Rows from block 3 of a small image classifier, named by matrix and row number. Rows with one number belong to one neuron. Each number is 128 + 32 x the weight over its row's rms, rounded and kept within 0 to 255. All counts start at 0. Numbers have three digits each.
After each neuron's rows are labels from the 100 images, of 14848, where the neuron reaches its highest value: "peak on" is the class under the peak. Only what is clearly more common there than usual is listed. The data: pictures of board games with random positions, seen at a slant. In brackets: how many of the 100, against the usual share in percent.
# fc1: MLP up (model.blocks.3.mlp.fc1.weight, 1152x384), inputs 192-383
# fc2: MLP down (model.blocks.3.mlp.fc2.weight, 384x1152, transposed), outputs 192-383

fc1.566:140139140109122154166150153144125094128107180171155092163081104120105182093158135150156146112110146187138119171094163099145161102088118131097151131142160062106142099132166138183124108121161123162140109102146105091139076143097138056149206159117152122107122098105187125147176137134167159083147160133133142140115136100114101134143134081066124147129167176129136136136122169146115145146138121111134154128124123141127076113148163078118136103080223055108139175095075075086196176139097108168124113170060099135104137190033095083086136156115152174137144148115118176060069075095112116082
fc2.566:107096154118158101146091143133133153055135160140092142164110150146082118159132117098073131170121070132106103133210141065169116146147122132120104129157125127102152083088127110136154094132216108159145133172045082141110136151123145088104160130081116145130183154119161132093186057142113185133191112133140143151112105129101178116110066164166064138137122138106134157111152132134211097077088182135126141130087210070090093173151124219128085159135177135120067130100118102145081149118120133167127119220108160070116090105172078095130107113149092169178137175125143128171110150139145169080
peak on: piece of the first side (26 vs 2.1)

fc1.581:124144057209144129153105141104136039172179097133103176103167097187113122164139143106185104070147122074109130142118162096109155141096147183126083111160150114113126148122089164129128124075168154172153142082111129157114123149097076119153110173134150120070131134161155194125141136107115145131087150161106120116174162125131134186129155133200083143120166184162116136082139102121130095151192163121134214131138142096099129137126132118156134125121146136086131101078103124168176152098112051092078120076093183121128106181180204079194162154108187066137119088125126110100122146171162140199
fc2.581:114124152159125057102081053190193154148150147140127156104080131088105099138106167137112139179128150113079107218149076099120094134141122118130116113166078136151074201100099089095119075151146120164129122115136129153116116128117113162119153106122120184186082088117095103111117088143114107085132111178162175157072100116096153155115073128124106146101112140081098170117098154162151116073115154080179129085096081141178073129161103132132077121104121135149098145136117169114092140077211163105183162166109210100091161156105078120136085073162073131121129203176116113124093154094136104145
peak on: board (97 vs 58.7)

fc1.294:134124153106126161085148128099089096115143125098192129112149118113128094202142158053153162093150136154132109134093063119123166090158104129117106118128094115170129139115184115136121214088091135114145173171140126084200084132094087131097081190195159114096172200135083125106159160065148098137118117128093164050129100086105075129100160153186134105171131110074120134156169107171120138089159148096168122159124113126154101044163103138159077147188102176192166099085157068182114148137156096099121085121145071108138069101115161140120143100130154088167114146124152212166119125130117120107
fc2.294:094160087180207095090168095146115170166182136123133128117139164090140124119064107171073179158081110129129097112099156139118154172151179121077153146181137140143121195115142116115124096123137082102135131084099139126103122113125041095154131208143193096116144104107092109126189075139079137165102125119081155113104106116157114103151063168179143173144126157194140141122153128119089120106140123095092082089126094168141061097131129132112130152160127114153162143134184185133170101121157143162092125127209129068123186137122067077127054105116117129120119092109125125115133190160142091104
peak on: board (95 vs 58.7)

fc1.54:136129090121160128147112101061089143117130153164135089139157114188134149058160173102147141100100148062105124092156125142078086089148125129086152058071131083193058118146093096137166141132121090130139104103184095098170136153084130096119112145154077187096110141113220113102089157119151129149063148115157126124151139053119124118142087131161153192120146112161144113165099145089096149112120141186111127134104141131146108173105173034097139138102056113069140168117085134185117102129155140081105072190114148142079106142116128163130111144163134046165173027147144164144172127159175142184
fc2.54:148142140162170182080144179133132125193166084130096109156146142108127085141081141160149123209173127187141069135140157072184132131156098149072128166176119118107152110124153066126131102106166052158175113160146144084167130132121144134141199174113245139138155126123108103125159156084111071174107132128112144138096128121136114127121071144124155131154094149142158127108105153147163139166142131139071085092062121068099104100180077148133109108086162107081065117147109140118094125124145102130083084069169150083115170133156095161107108156202149147127112162132065143110125105137087102134
peak on: table (66 vs 37.2)

fc1.528:139121121172089100127149170148123190096154143090134163120139080118125130136171092113111169104162099108132136144110105186084197108132093083138124081199090153091155154106112113079196151195079122163165143060139205119121167111168134142105133109109149177160104136115133095175194113127113114109172159127188113182162128127101139104152132103102154120125124167140076100147095141126107122074073149146138164099088110115120115123075100145066123110169127088126159123106133145118090154107143110136095158165150116134194098102135112093119112142110201165125135116103164138152114125074128101037
fc2.528:107115125179144148162075140122132113168113121130128129162175140155090094091063098170117135073068095119143093093068134128157152139165126166137139148103099152079091089166104105149109109107195156118068127131086172113104134135134137139169112142112122192093085076159118151121126095130128098091142070137084072090090081131165092157149104126114174108131134097100090182116101175131190139089147145136135151187177164159111130195160133185179127088139186113115135118080162202125105146159183120144132132088192132172033173196135100170139124133091110145157064091129110139146161145162172108161
peak on: table (89 vs 37.2)

fc1.137:131112166137106129110150112114163141137086146078104132166118198071123130095156104176114154084112164116128099147144079196077126103152086143151070166127118183088108108204082140128130146173073129157130126140051142138141191138082127091146159168093126130147099094140182133119186154068065127079112151121128159111171136138107177086102158162072067116077125161113076120177082166109185169112126074200103099115137118099165158105164136132109094067186154163109152130084116147109064130132149156114112169156159104135087120140166149234117146143178120147153158122210136155204177140163142176148
fc2.137:175173095207178124096099133141093119145128134146061135111115152126127142129153142180147136155092155152080162192138103065130183177135098095101158119103178133158113160090166117224148122171148092175142130197156098105101156125114113142148170123163083125143117127123166119090146118112172120117147092144137145136085120109130125139131113133114085095131099134114156117110161110146167070056110191105112152125149138113127145158079079119168091138075102113106136120133186162085139134120137108130141116164143150161144197076111122100095129123066167217149093155134142119113082107085082119150
peak on: table (97 vs 37.2)

fc1.63:047096137131107185141099144120174123124129107138171128162152171054197095172135147154130115126107110170134139071115109106115094119170045121194127163125119150188152150191135097089152158132106168164160151127169098101170092104110098168108123131091157152077186150131100129133163170130152183085100115145133148148095131093086083130115127082110030078206118080088148126099130154121175094126180115115109193163080145104174170118152158176141098163098112134161105143108152077134098074100149149128074146174120102173078121100122153137132111133134113138114103161067118198158133111108130172140
fc2.63:105163115140156119120083109151146209091201145044138153140112135097104111146157109168115103134128145097058081170107159077130174216160088156142097127154129125138136117124136093133170081132198150154155129135102111091095115175149148110134108154154161114239125185118142131154126065182103094107121156153088083145066134112159123135067113132166139169094149116150075127142104096145155122097145164096183119137099125119075111087140162116128091109145193120134144133101160176097081080080181139167143080105143160048097146173150129184177151082110110139136177107161140126140121126125141157185
peak on: piece of the first side (35 vs 2.1)

fc1.404:127168153175110130120141110142156105095083182135066131215143049115121160123164137068097140108138140072169116200120134138066092156138124111141119094112077125121152145151125180128097099151064147104153125099149098110151133182119157090127154159090088184099129127080137134101193096152103134122121116088147086156100134149158135153107129156172136161197128136141133107111128135096114122102079111124145111136097136137026084176142163097089099133141140146114097142110100156111108100119096160123113067165163116149120170129112095126155147160138143101111143101113094076149110121160072077120
fc2.404:134128137113112118127157121133151110103170123144074160194164128074133099196208158098132147158152068185097094171169134113174112120142143200111137117147096118107113148119206180133134121105200110159134146109144148135111068200042093134176146131071201103116150161180122046170142098105100124112177103093138152110087115128104147166111090098141062135146105127136143168127066101170128164137126155129117118140121089089167072066144119128135155155070163131143115131148167112053094155103203102153103117102144152140146088164078152150159108118096144176180172183098120146150155138100133124127
peak on: piece of the first side (29 vs 2.1)

fc1.264:139151197117203159149092134063107071117155144125104138081158128123103186129176161168167136104104155102105163085116142184150127086092132112123151147128146176112108158104174159199083148125141122121130126168199127082147104150111169160110122137146099080138125151091104152145140089068103103135140181132055111189163100069107078109141113102207132102164137101124151137144107110107135155105106129152088155120086133125136144142129159109138107157126131086125116131118234070118143078135134128120149155185104114159113160130133127159159184108072134149184127073099110053171134102125111062184
fc2.264:131163160109091113133168147105139149139088155123128141173117102068127174157088112095096180116174140118183112157104150154139102142127116168089158160152116066103097121118111142180180100078103089180153111149060105083110131119136153035120169152119124182077193129123079144077127114123122121125133100083130169147093125155113138118153089165087114132130104090156162182110125147129193148129059142150123115124073122119109075169121138200095123101116102149068106148154104168125116199141109116153132093126162135081168202116127091139074150118150094162155117211062121136085094127153152155085
peak on: piece of the first side (27 vs 2.1)

fc1.158:092124068124108145148065096122153128111161120145110120167147094131186191116107149145115143113076088121149159103146139153153164114126151131181111136200109150144165085075128136071148145142114151105115114137196138187172125069115174138092103103153113161116104140202119112099110127132080105160085119113203096140137104110077121158154108081127105062174164083143195152141122127075111150028124130120185112095049124146133095103153135175110127081136152152180145135085164097122094110093120065132085140140130110146053052104224173085122121130164174121151128122134164080157120148066124131057
fc2.158:116149160075128148098146163164095164099125157140162180097126134114046141120112158094154165150132126108172155133089138132143100132171179171160146131145071109156183110165146154122141147144137150166111159156129102133171105106183132053200116132125174112138105063092122153123136121168086063140106134114127143104114086191116140160113066132151089129092146124170147125131157119163107169088137127103137151107125116140058055106100140118094153125135123115069116157103196127117157211166180192146115133122115100124152133225154103161139146154130083110146166104173129112101075103094137153225
peak on: table (68 vs 37.2)

fc1.699:133173183134122063082135109100136143144184080096108104134102126108176089155186052146124200082128179114152144137111089167095210136086124116136069156147116206133148151140110103147134156162087130132233164109138147070017145135153110131113152151135151140123118097146107102136154153076042114130113118131180142120114129100134189042145143108141122127141092152159074115168151158141143203085112123113110146138194107161125150173163147126145138098160148141194164102121147120156115121106192139134118146103161175144103159134103135143098110134131145138125122099163160124183094117138116107109
fc2.699:164135139175162122147066092140076123201105120127066060179180134173118089080174102184138088129071149098112091111094121057119124131173173126050068093144144121048123121167137138119124196099135117121088094125146119112149156082135152167127120129120078159097116118091162088065191167107129118118133108143129138109124113123144137136136136189116083102195148103101097146050134153112149097097090155143139121107159160120124163179123120128145115121098181095114160131106173168078095152192117072160095169127142136109127110172125109115211064112075162197097129151085129091093117108105122078138
peak on: table (94 vs 37.2)

fc1.711:085058121125119168080123112103126200076126156152098077031115119118113067047099168105094080120147051183102060093128159145120110206107121154128140162137153143069158092056143135136160159063147151094179122109120129130127160166139126117075175101143154148138110128135127184180117135077126138107168117099150138203142071136130116122144109134091133171095145109102122067129177121096099119105156152118045158125125129128099119189137138150138147120063136158149131116140145099183098087146120143098151147188132095189121160163123104112108124125124134152183150136181158119219142142140146071116
fc2.711:063163158172136113120122172132167127151097089072129192108090132176157173117174114139089109145114138160150128165158143092180119108155112174235106085120178155122187126121071168150096157073104097130138139106115155191138107122111113161183107133142125162178154162121103096139120159146120175129105130122091121129158145179111149111129147138135129086087103153142161176116132202151121140142137124101137127156090103105101129088171134092134170107036118139129144075175161122162171149106166072098141142132077104134107107157104132090167116186070158087057095179092098079103098074082097151210
peak on: board (91 vs 58.7)

fc1.216:164138133166087156082153103067156069123088175134109072120154118170105123148127060125117097145119075137130129113112176150094205136168120161135115117126108138118122101114102111216162108100163150098133113131165121098110134147096091135164119177116118152128120178091166107186112112140155111122111094202151090110067097146164124121162107113086135140091163112114099165091114116137178135153128074101160180129150117142056140109103148108174153173184139166049173150147176077115091081083068105173150121152160149077117088134095128106126127140102129108150089114146142114057119050162107106133
fc2.216:136148103088134165134115182132125156131117170158161165096084125162136097120075172128153076095116154143092103122071103140135081161098122041086101103123140104095126150167136142101104156134058112125159142087113074124171121085144137133086160150166084128125201062083112120102142122154140148110159143098167147133136127104110098109044130152119122151161161120156178181111155138124145136118091058171167079117075119183128168169109123115112103131113149100127128159134121123124135141148189145114096102150124124140149164146124100133110153138094136171084202095143140107141121162128109128123
peak on: board (100 vs 58.7)

fc1.648:225151135150129104153121107144106099126119125178163143110161093103120184076094166147093144090155110069124158105158073130167135165155156115113118116131125115241150114094169075153161136073174140127102134082057170151109108041105135158093117097151155158139117112138148113146107115105124132166170097122140084143118149102146128139116126166152157090135195109157107135107097148076148135142140185133097140142137159140142111109134177095140156133113112171117123119131194160139097141131133121052152091157147085145125144081126106125131083090137119156078133111149149147195155131158139069110
fc2.648:054098103104154067106126149169117135090106133130113124114105075143135102130160160143175101084155167104155042106140125133165112084142147122117169098165111138085147166115182119135103154152139081100152147101147137148119157084184109058164071151131132079075136117126159121153115126120116140122171099144136140074114112119166099130151095158100225101105161144098150145131149148097098121165099129078071148141146085160136177191133084142097160124131131159104154097196189147117144133137105077093137068170218101104063117139110129157103171124124116131130130100117113111144181115161090158125
peak on: table (86 vs 37.2)

fc1.13:128171115080099190080131111144152095141144128143160163134097106137101147097185148096110138105134148133153116130109201119069138173182127151133138100095088132135147115157148134113138097180169148107128131096145090135126078125121121109140114184046138189163086131135194125169142054109147075105128127100090094122067096114101072149108119103196150141226166137155139127116081157146108177148062053128127099119138179138062122134137191118082120133167125069112105093158124110127129120165127098164075058154136138095151083111130059109124112149099159096150136131098134101088077068107141120211
fc2.13:133109150108135132122149144126109124098200121149063159148169121092078103128156169181114193106147128122120112186170097101143078132159135135102136102142068154149140094110181173099129079167140073118082180102110168125088147157050112139151132125120151113136151210145161114171140083164083124131165103097155156110108125127116141100114133096089081149086130145122102169115065108123165137126083162150109148143082154104108090159146181162120053138109178131112111192106118104109115140096118111159097103106109137124144100156137107154215078088139164126112134165148133146112128132134130144083
peak on: piece of the first side (25 vs 2.1)

fc1.51:163137096088067084164154094105148164150180161061147131134091086152150156156188151130179160138165147116135145114113137113150080145074157138133104135079092142131152118155101073125159092107134160125143132173158150182085101143146207120152121112140130056099122137145146127135121143132176121136105138153126150046112124133118114128220139103128104108134098183141097124119105150158154140108104092114176112141156107132111146109143099124083095173137140060095121142108085097127059114142113132150097110123193149121123117115147154133085142185145113131083090158128110127135052107093164058090
fc2.51:144135144172230129146143117114130135074098174213068089119166105105129102083060104137163065063102115182158081170089148091161142083155115102135165155133175177105116104169137117115109148192111111169144126134161080115118117092142128090109114095115088160150115124103089173096128066135126152105072143079188110189167116070148158121159163141099162135062144126098116144134146135084117101140131100095093122156134150095125102155098153127151122157097091202141126155151134144146211142098151135120137109154114176115162143089130102107101034125145107139128120115119195099073107156168096125091
peak on: piece of the first side (29 vs 2.1)

fc1.5:145180106131000098131157074091101169111139099138172159138159156054102141178109108131140107156139108173148130162179193133118117079185116129050163115114101110144217139141114119107108097086132114145136166101131156117143148141128083112109132124127103099107127193160140126068139119126124148116115195096130151186164089113117104108158088139108079125094066167143200112057073177067121098144124151071118170109189116115106083107124099153144096140131111155148115087159115114182138096157145108181111073163104095145128138135147136069158135140139155026112105071106133120169140118150166184119
fc2.5:205093152122134105187145063062114163119158133067110061099209165156078115148120124096057109143098089140079118170144125123162073133143172087093158148131125143082164075194112067100094136144122130144092148130106143097095074083136148092156098225127125128053137105114068130082109088151163129138097124095108102077115168105115121129167152169144153140106169142115099155091144164104159151088099133157167132104148125105140138131123093118090104099102145105109121126151132087150151164121090027132162102124077168136177162110176059127128144141108192194190140166073102039179104119214182174131
peak on: piece of the first side (32 vs 2.1)

fc1.488:147180195139056106098160184152139095171096088068121192112114126145121102117123112141128109143157182116128182160108155115097119134182119154118066053145087155095133139124181157110127106089101241101174194157112140125169151113074125085105160127105119109181082095167122140139127183112104133091195152139127141156138143157163120096092123114140159149159107101171073116152094129148103101127168103126134091151156174109142159109204132112154132135214185072113140135140170138105133147110102096099112135138145169126121135140140115126142165156126140160156165150142167100196105139142146091135
fc2.488:112154117149136152094017106111088163142135131083112163132114147110185131143127139150170151142099144104124126119108151150099113174154103182108105130107108149088116179186149103143149145123134135158126162163115105136083115084154147109100158153182075133158148082126100107087144138121163128178102106144090112132116095076116143125149140148126134157068141090102148130105162180129143077091141135120182149101164154080090118171144097159158165157073097126067150128101136090058098136167133146132122125164139162170113155107167111099172131136115207173136126178126126120098082144095153078162
peak on: table (94 vs 37.2)

fc1.59:166180111126134117075131079142112120129088146110150097155112097132148132080131124106151157144182129144119106161185088063206101128051103151160186145151075092105194171192138075124114139098113201162141101141117090142121095145106086161161161148140151100139131117137080125165100092172081130164132124211161079140130134112153160107069170129090081129106143144081088089128151100145199148107087133097129121131187171109164148148108170156181078144090065128164153168103135143115124115167108187151168141108124058164100121105129130125087141126128177185177113146160095140118132123111144133130
fc2.59:150112128109125114085119148142115149165123092051139099108121144169122133106121156120089071145085069104140141169136175146111183144143113155138105091147149155068073133109138168183187156152116093123080148112120121103111120054106076111106088185191049097136151139122181148157124133120082111130159089206119186104106096127088134129119171122161120155175110232084146143042114086136161157139132192098125111146106114130108162169076112132130113125192152137130166149106161176148115145142167061137109160062067136089132093102159124153178098106187137164105063164100134073176156114141117183142
peak on: table (72 vs 37.2)

fc1.385:165155107173116071145111136133170178110142078188138121094148162178158145149084109092085142118090170123133090142162138136087171155142117071091094104129135163113124094142134062124140147115138108160114121106169142125134142137068095128114167094110104160200117107090119188090144120122122070103079044088167096081134145096187116168100128149123189168085106097123127098102209068158147106160131115132114182113109111133119132133144089131114139175157150117115114159139099109120113123121101090156081168172135166154197107100088175103137156155125130133144172091165140154127163139102096119115
fc2.385:132134128136190115103095145146093139167157140136141110112113139129059107184097112074059167057074149073172119091104090104075123120153079151137142164124143191121143143102144150092077098130134120116115093124106147161132140129159148101075154121131083156122134106125113135149133138133095155186173117165100121152181113093107082102113075111113144145115213056110141129107148195105255082145164169133133140129127141118144115112152119180060153115139104135120144087090149114121067094100176201136186130171150094155181107106126082102119149131116154165142086149098139124129141158114140056178
peak on: table (91 vs 37.2)

fc1.85:086146087094122115100146118142119118153148144119122145129077110164155101137123102183161107113130214086082145120144154143141118159103064124062083169139114132060138200110129197155084157151124164120112151125152080148177158094154118122202112117144124133143117154098079178151153119134151123110159133093066162074157118154133149143130150125134117105141175127097113138152112125143107105131148102126159095109091112114152116166142164109179187114118193102133170168134204155152083155162174153146161090108143165112103107143142106202127158173076108076145138158174144111099122046178099077168
fc2.85:096135136058100106138124154164112139098122193116099166113165105144076087075127100087090153162122117109091099142123103056061123165157174143110127131126106091128183113077161090114127137111099121227123125180097121150150146148160090147174188124122129092060208116178114084118101134125136103157107074067139159160118162137158101154165077154120183143100042154165125101117139151170144102207063145107136125136098130128093123095063068155102075153175123141190158076136165149128126122146177178125120138141164037096105143112129108105169142135138142135142113147115074081147113161160148124129
peak on: board (97 vs 58.7)

fc1.628:118107117135138140152083116151124142142123066114132048145126162160104137173170080165119119106098100180159118103147081070132173172113091116081152136130149104144112097115107147118145107139119114163055151131137137138157075087126067150194086154118159140156132149079185163138136151108179154126155077145116071153073116064120098120184187125141096170092134178178040147084096102060137135108134136131104175120126107132161138139128200061153209121115148120103167151072114161096156147122072173161131098128068132124109073163071174153141156177175179144153129108152138088127095064171132125082
fc2.628:159131136164138185170062130139113091130165105111159140160135183119118044093118135092159135134146115124104109149097130108133166179125114140149098139125117136213109106122149111063088136071132118152171167120151151120091085110122069113101111101087145061147131139147142118108150153116142105176120190131170072115105162145150117089048146134100071131199162069124102142076131198161101115133112058144180122077136100105101119121158063101136145123112154121162104157145103154157143147110117155087112128102160172137149102162116163151121090134106123128100143121129111154119199164065105105105
peak on: board (92 vs 58.7)

fc1.621:181099092138145143095109155116192170146175111097159132126124152067142105093194131113149143077105140118069127104163155142143153139100146079210128107074159169143123134114148163133158065128137120135108133158051118149155151113176119155153118104150133075130160068117052138139132128152154163131073142128092102092112144105151170093074134126153118159143078123123135166150137151059142153116115130109094169102145127125159120077174146188137138122059143142161132085111116169134125121167151151124145165169151134118091168144149114158053137202141170099065105130081166122138165063137103084104
fc2.621:099148127082158136137099137165089137068113178134133149171125154114111145143176113135084131132174105098087110175123103055141129136141133128185130153184140117164144135133095120132111169113102130151129099091135129125133090165107174149079106142151128130175066181158037097121110119108105097143101162094142154091106188140087154125131099100175135122127112071144075116123155119133160062081174151107150112152108105036121132087138102102092135132124175124218090134184090140118134114120105147134110139089061160179169109123101158072142079093093147187183114082118116149126183114038106157157
peak on: piece of the first side (27 vs 2.1)

fc1.627:126158100157100128030145148138160086138123161139123091137183100073131061121161173166144158154033085135129172141107130124107129108178114126108103119149148136150127125085180068167164162084106097102153109132122082148166147180153155090104158133069128119151112130147135112214161123154068120134111112105173139088099117093114131162143102125145132166117082117137129124146108130144166131130125090055164128148133133122093128126197101111109113097142117220078125139124175129112115097103138128191163158109125166080138087107106132111116141104117145187153130153154164182142179139151120114088
fc2.627:094154146080126115135089144087165101139101130145156138176092119165126122140110127107101071109125192171112115097151104154154090153117130108086159126118127148102159100141166178097119105107169108108152089118149106068108117100132129184058150138123123137094144150114116146071120074147170176101135112171154109108111070124160116107103139138130145153188161126155096170065167105078156137159123069119128114095105107157136162182131100138136085125101154078084103213141052108159173153145102119107094102126118101168092181102117112133116121134199165140117139167096139161097122143131134128124
peak on: board (100 vs 58.7)

fc1.7:121137121149120145099152125139110158095140122106097201112107175128095073136173207164169102073139161069131105126092120139098122083121137142157135109054117156166130127047127109112138118069108116114131118148141159146159129143093102141156069134125110161092088144099109142149176154127162122101135139115117167130150111155125064158105092134152150131117124114134140097113123166110138125155145155149102116178165057143118094106123122142094130097129157148174100103099146119255152172128121134160154115157163166114143174084155177155127176153187138166117105124098114167173156127123099101156
fc2.7:146122157155153097142137106118073171122115148155121081133095101160135145127109040148103128131109124091174081161128121112114141184105105111111112147162095117137144129154134113149109158129172126092124122053048121090099114160111131137114118149144126091161152074129076166128121123091124090112094103123101118119061152072212150174173151098171155134075156218139151124189113197183100080117193114127153127102143159160133120146152115151141141115161175108159134156136095195034162143122138129099159074133154084115073165157121144166186086133126122103124128127119162086158025095143082149141
peak on: table (82 vs 37.2)

fc1.312:130120108174126145131104173125138168142171118159142134120105100164149113123157146149086113161153153080069148071123175151102142156106109099147091177152091128106121093121083048107086128129119101127103026157135118180117146136182133078184204173115143085141189095147144108148124158136144193111166078102118139109150165131128127147153124164097197169165181120157092133154189140148115138084160096110174118116150121115121054108115112126154130112149145133119103163089193106105105119092143106154171114104144128082118083124136105137057111140086129129128167075128131188081133164148185081178
fc2.312:099124125066123159081102133104156111177100122139160105151098132146117114147139088104100102069115160190121111093078091126142115149114115101104156184114140118121129153189143197126093122123081164089159115110104141095123112107179129167038154105151130126137063089108109137048087074119161158090138126158140149120100063109159091158127144105122145121158126123172154152053114148093141086140152131127115114132104152130101194165140131159104093139132140084049153124146074128141184133113099125145123072134165102140068170107119129124130078153159122184187098104112118145126093128140119158142
peak on: board (100 vs 58.7)

fc1.388:127149149122131109166145081172139099144130125135074099117104170154102112118135108102165094142161130101078131088113162145145171148129080168095091133155111111111119127179162149127121152169140112117170108082106151141132136144148134122093190087121100133171100091113145111153194143145152202127124121070107115126128164087148094097111122127098126062126091116141111088174164176105065134064115148199115167078155141111081113097123175124169179124209197115158159150118172181142127165150198123121126148161148152141105132133097061248157119144104118104163128145107137141115145126130135079164
fc2.388:100128130101179111116167116149111141156129168159172134113168169054113150144146107132117052144155094088127165161092131125095075158186184086126083154094117119122155210155174118157124160092160118144113078085123117127085207125129101161151156137157140134138167140127158098165132120099099146194104172059149113181151106157154115117179140097134121091152080192110122141111118135129120088111122088119116155104138063185116158106171123130103145102167123126102164118075135165150143107106157159159133135103175127155130125087158097068083090117085165181153118208100137130152086149136093119164
peak on: table (66 vs 37.2)

fc1.79:143076143154178125146141094112131092039150145173126101123115083140128131087194068077125168135131149142141119111160114130080091103056124101126039125116086058181142072127070145147100193117082151153127109122111143132122136114163148062112124155154119167168178104150163103170148123181142117065174111121147146151141118103096102086158090131109159132118164143145092122168123181124101076117122137160075125137135140134121118134143124057137159134123138124101098130154177114140159087167122138084111158102103120117102142115104106124110101164063182067111154138120133097138171151182078109107
fc2.79:130156089083140093126098131112168131098131120162098077161084165152144105126135077076130126063083157136180107093061109112169122134118088146020169127122095109141134149093137098138147126135161144134141080124091121101153171113120115112109209135132079065092138108118150117081146074108168116089159209183146123169116153122129179074168115135093116164170147104173162136124136144077139133136116096143172132127126121176120130109172108170157128071159171127100123179163100170164106112144128103145115168186195109198132165149148158094098080131150111116166133111122117081113126106102094111143
peak on: table (63 vs 37.2)

fc1.19:100129126111119164114089197099120186123154174108168105146157122110183122172154124079150107156094106120125153137044097186124105148134053167120135118156122179168171059092119184209129161120115133146113194145154084124090167167100048193114114094123145119134147150100179132150098111120116122186062135082046136099137156171121143127125199135103112159128088088160076137194095112136102143140118164152111125159112141191166186113101068160115125102090090116139061151134164114159186112150102108177101099126090100139121118183072097109138148112145148185151094111168153165128157086116124123098
fc2.19:075130123191116098147178096194137152121108116124158159182104110133093126142090163121105145108157122167109047139136106113071111129105106097119111182040179113114093096135195133097151158059159146110165079127211101066115196153135086170167134156159166142158123122136131101139117140147135194147097125043116139105122073131098095116073079143173118108152113146123116151096145133125155121153189158080167116113160138151102064103110128098096141162131109101103077132048089110140104180109132140120100146157117127150171139175190092122117091183149148161112103130117123148132150153108097072123
peak on: board (100 vs 58.7)

fc1.450:135087113169104174118167143133146128102095127157121124134204116081149104150091129084153066167127112133123110074165157134097190108180152113117148165150160090170112152081126156130104184143181089108092091165188092148123144126133115129141162151123123083103135122130105187132146139140105138109123098097105145150119135168146109134119103185125147150084098107136076123112122096132133157111142129057154161138139070106052162083162139112151118073174100107109130055155103091153136151047087134146159103124154098132116123131148132111131121093101116118210080096144127164111127142140187113118
fc2.450:116126130094118173122104110096125117183069136133141136138088133190090117149141120092095118107134161158127101151093113109133077171066118073103100151110162146150137156182129135134112124102092157107132123068103139105106165102147121187075157135143128146128086109105084132073067095167121139156136133110168196079104076083145102145112146141134153145223180117186148174099113127126189116111091132124108111143096160157123127179118097138146124164112151092079151177124083129162187168149102182096085085131116099133121173134133068105131170174186147162162111147127142135146123152125134143131
peak on: board (100 vs 58.7)

fc1.466:156159065137105120111063153129098169197155148141164151118099182133104117188115127083163151123134101158120178131182117143085160162199179141118140169134144106088121152128060093119119139159104150129119123121148113131150128051111177148115116154057161105106139062095132120123134110133186101183155089133111092151179134114102112127155135128096203079142047118172112170104119162121129109158082126141128173099160117114207119073108147114085197127144071175127157170179124129046150083082127061093156121107127129124108108076156116107177098083143143142093129150146151130122161089180106163063
fc2.466:107096133128115079146049142146075077136095080191145089151114091150089091088107212103135113124138123164072100091140169116148137158097145150133063102106148111131096083105139095115163117133092115114167120124155170154207109159181141151150112137130206150113148085157137113101162118135078114133153128173131143088141161159204111155116116095124161159178152155107112144164140172145102139088118069053115165137134171072102188097153132093183131124138175080132095144134124179078045149148122143073133130132101128091142144185108096138111102183119084123146116105114098187127048112128081135153
peak on: table (83 vs 37.2)

fc1.742:103101161140122115176136133090132084136103136130101109184109095091094104091172134097136135129136142125155122168089146142079110115124134074147147111058092108116082119186127163134114102156090112103202125139096078138132124167152156056102125158155087206131159125088145106103188106162188112162109127119155130123109139176175134113100083149122145154177120057136153140152143080097137159080096045072085091135105143120056096166131185101133100136164170069117111141102113128079104120092122173137110069133165141194147135152082106094177146135116097148133124141145103091120094127175117120129
fc2.742:141137138123140129147130114154102113101153120108114119169143126091091109192135139130154151138175093168080080168154143068181154154137141210114133110155074153133092119109173126130150109110171055212133148138120121137096070148059086126140156082113168077143134208121065130123125076101093075126145134087139124128152116116146131154128122109154071083087152119090153158115146158149170160134109200143147151134109134058132066085129140107134106178073137201132106160159118070055122175125136153140135175159110159144165092187087087157134143130115115124154120197142134141116152120050133124137
peak on: piece of the first side (28 vs 2.1)

fc1.596:100137151053117162093129192127188133206137161092109159100103130120029103085164100109098176129141205152124113099131139117125109116130157167146171097076119106133117128108116187117195110164170154077149177161090126101155110111120133121162173146032087122130111145108147155167160119125133092153132113134115122111082140157111105135078105160155172136172090107129132153065099110172089151156142139174130139099109095105099142132103152142116089146115136138071108141078135120079166067177100100155184097123141146148124128106119129110091128158085115162094131155177132142092043060105074111124
fc2.596:135108148151108161173098143116143141112146082134111133115171142124135118139153134168070204125142117108088123117121126119161114157181124136138132086162167165131137063076130158122137079064162091170071140133116119136091150154117086145093088137133167131137129174137121155152101111180101171237152080076179169054106147173136142147090119138140074152147111137171125189109130136162136141079041176119091119125113170133101137125146080143108118170131159117131115170078169087134151147136113127126121068154120140087124076121152128080199125093161146157166060101094152147166128185112167173132
peak on: piece of the first side (27 vs 2.1)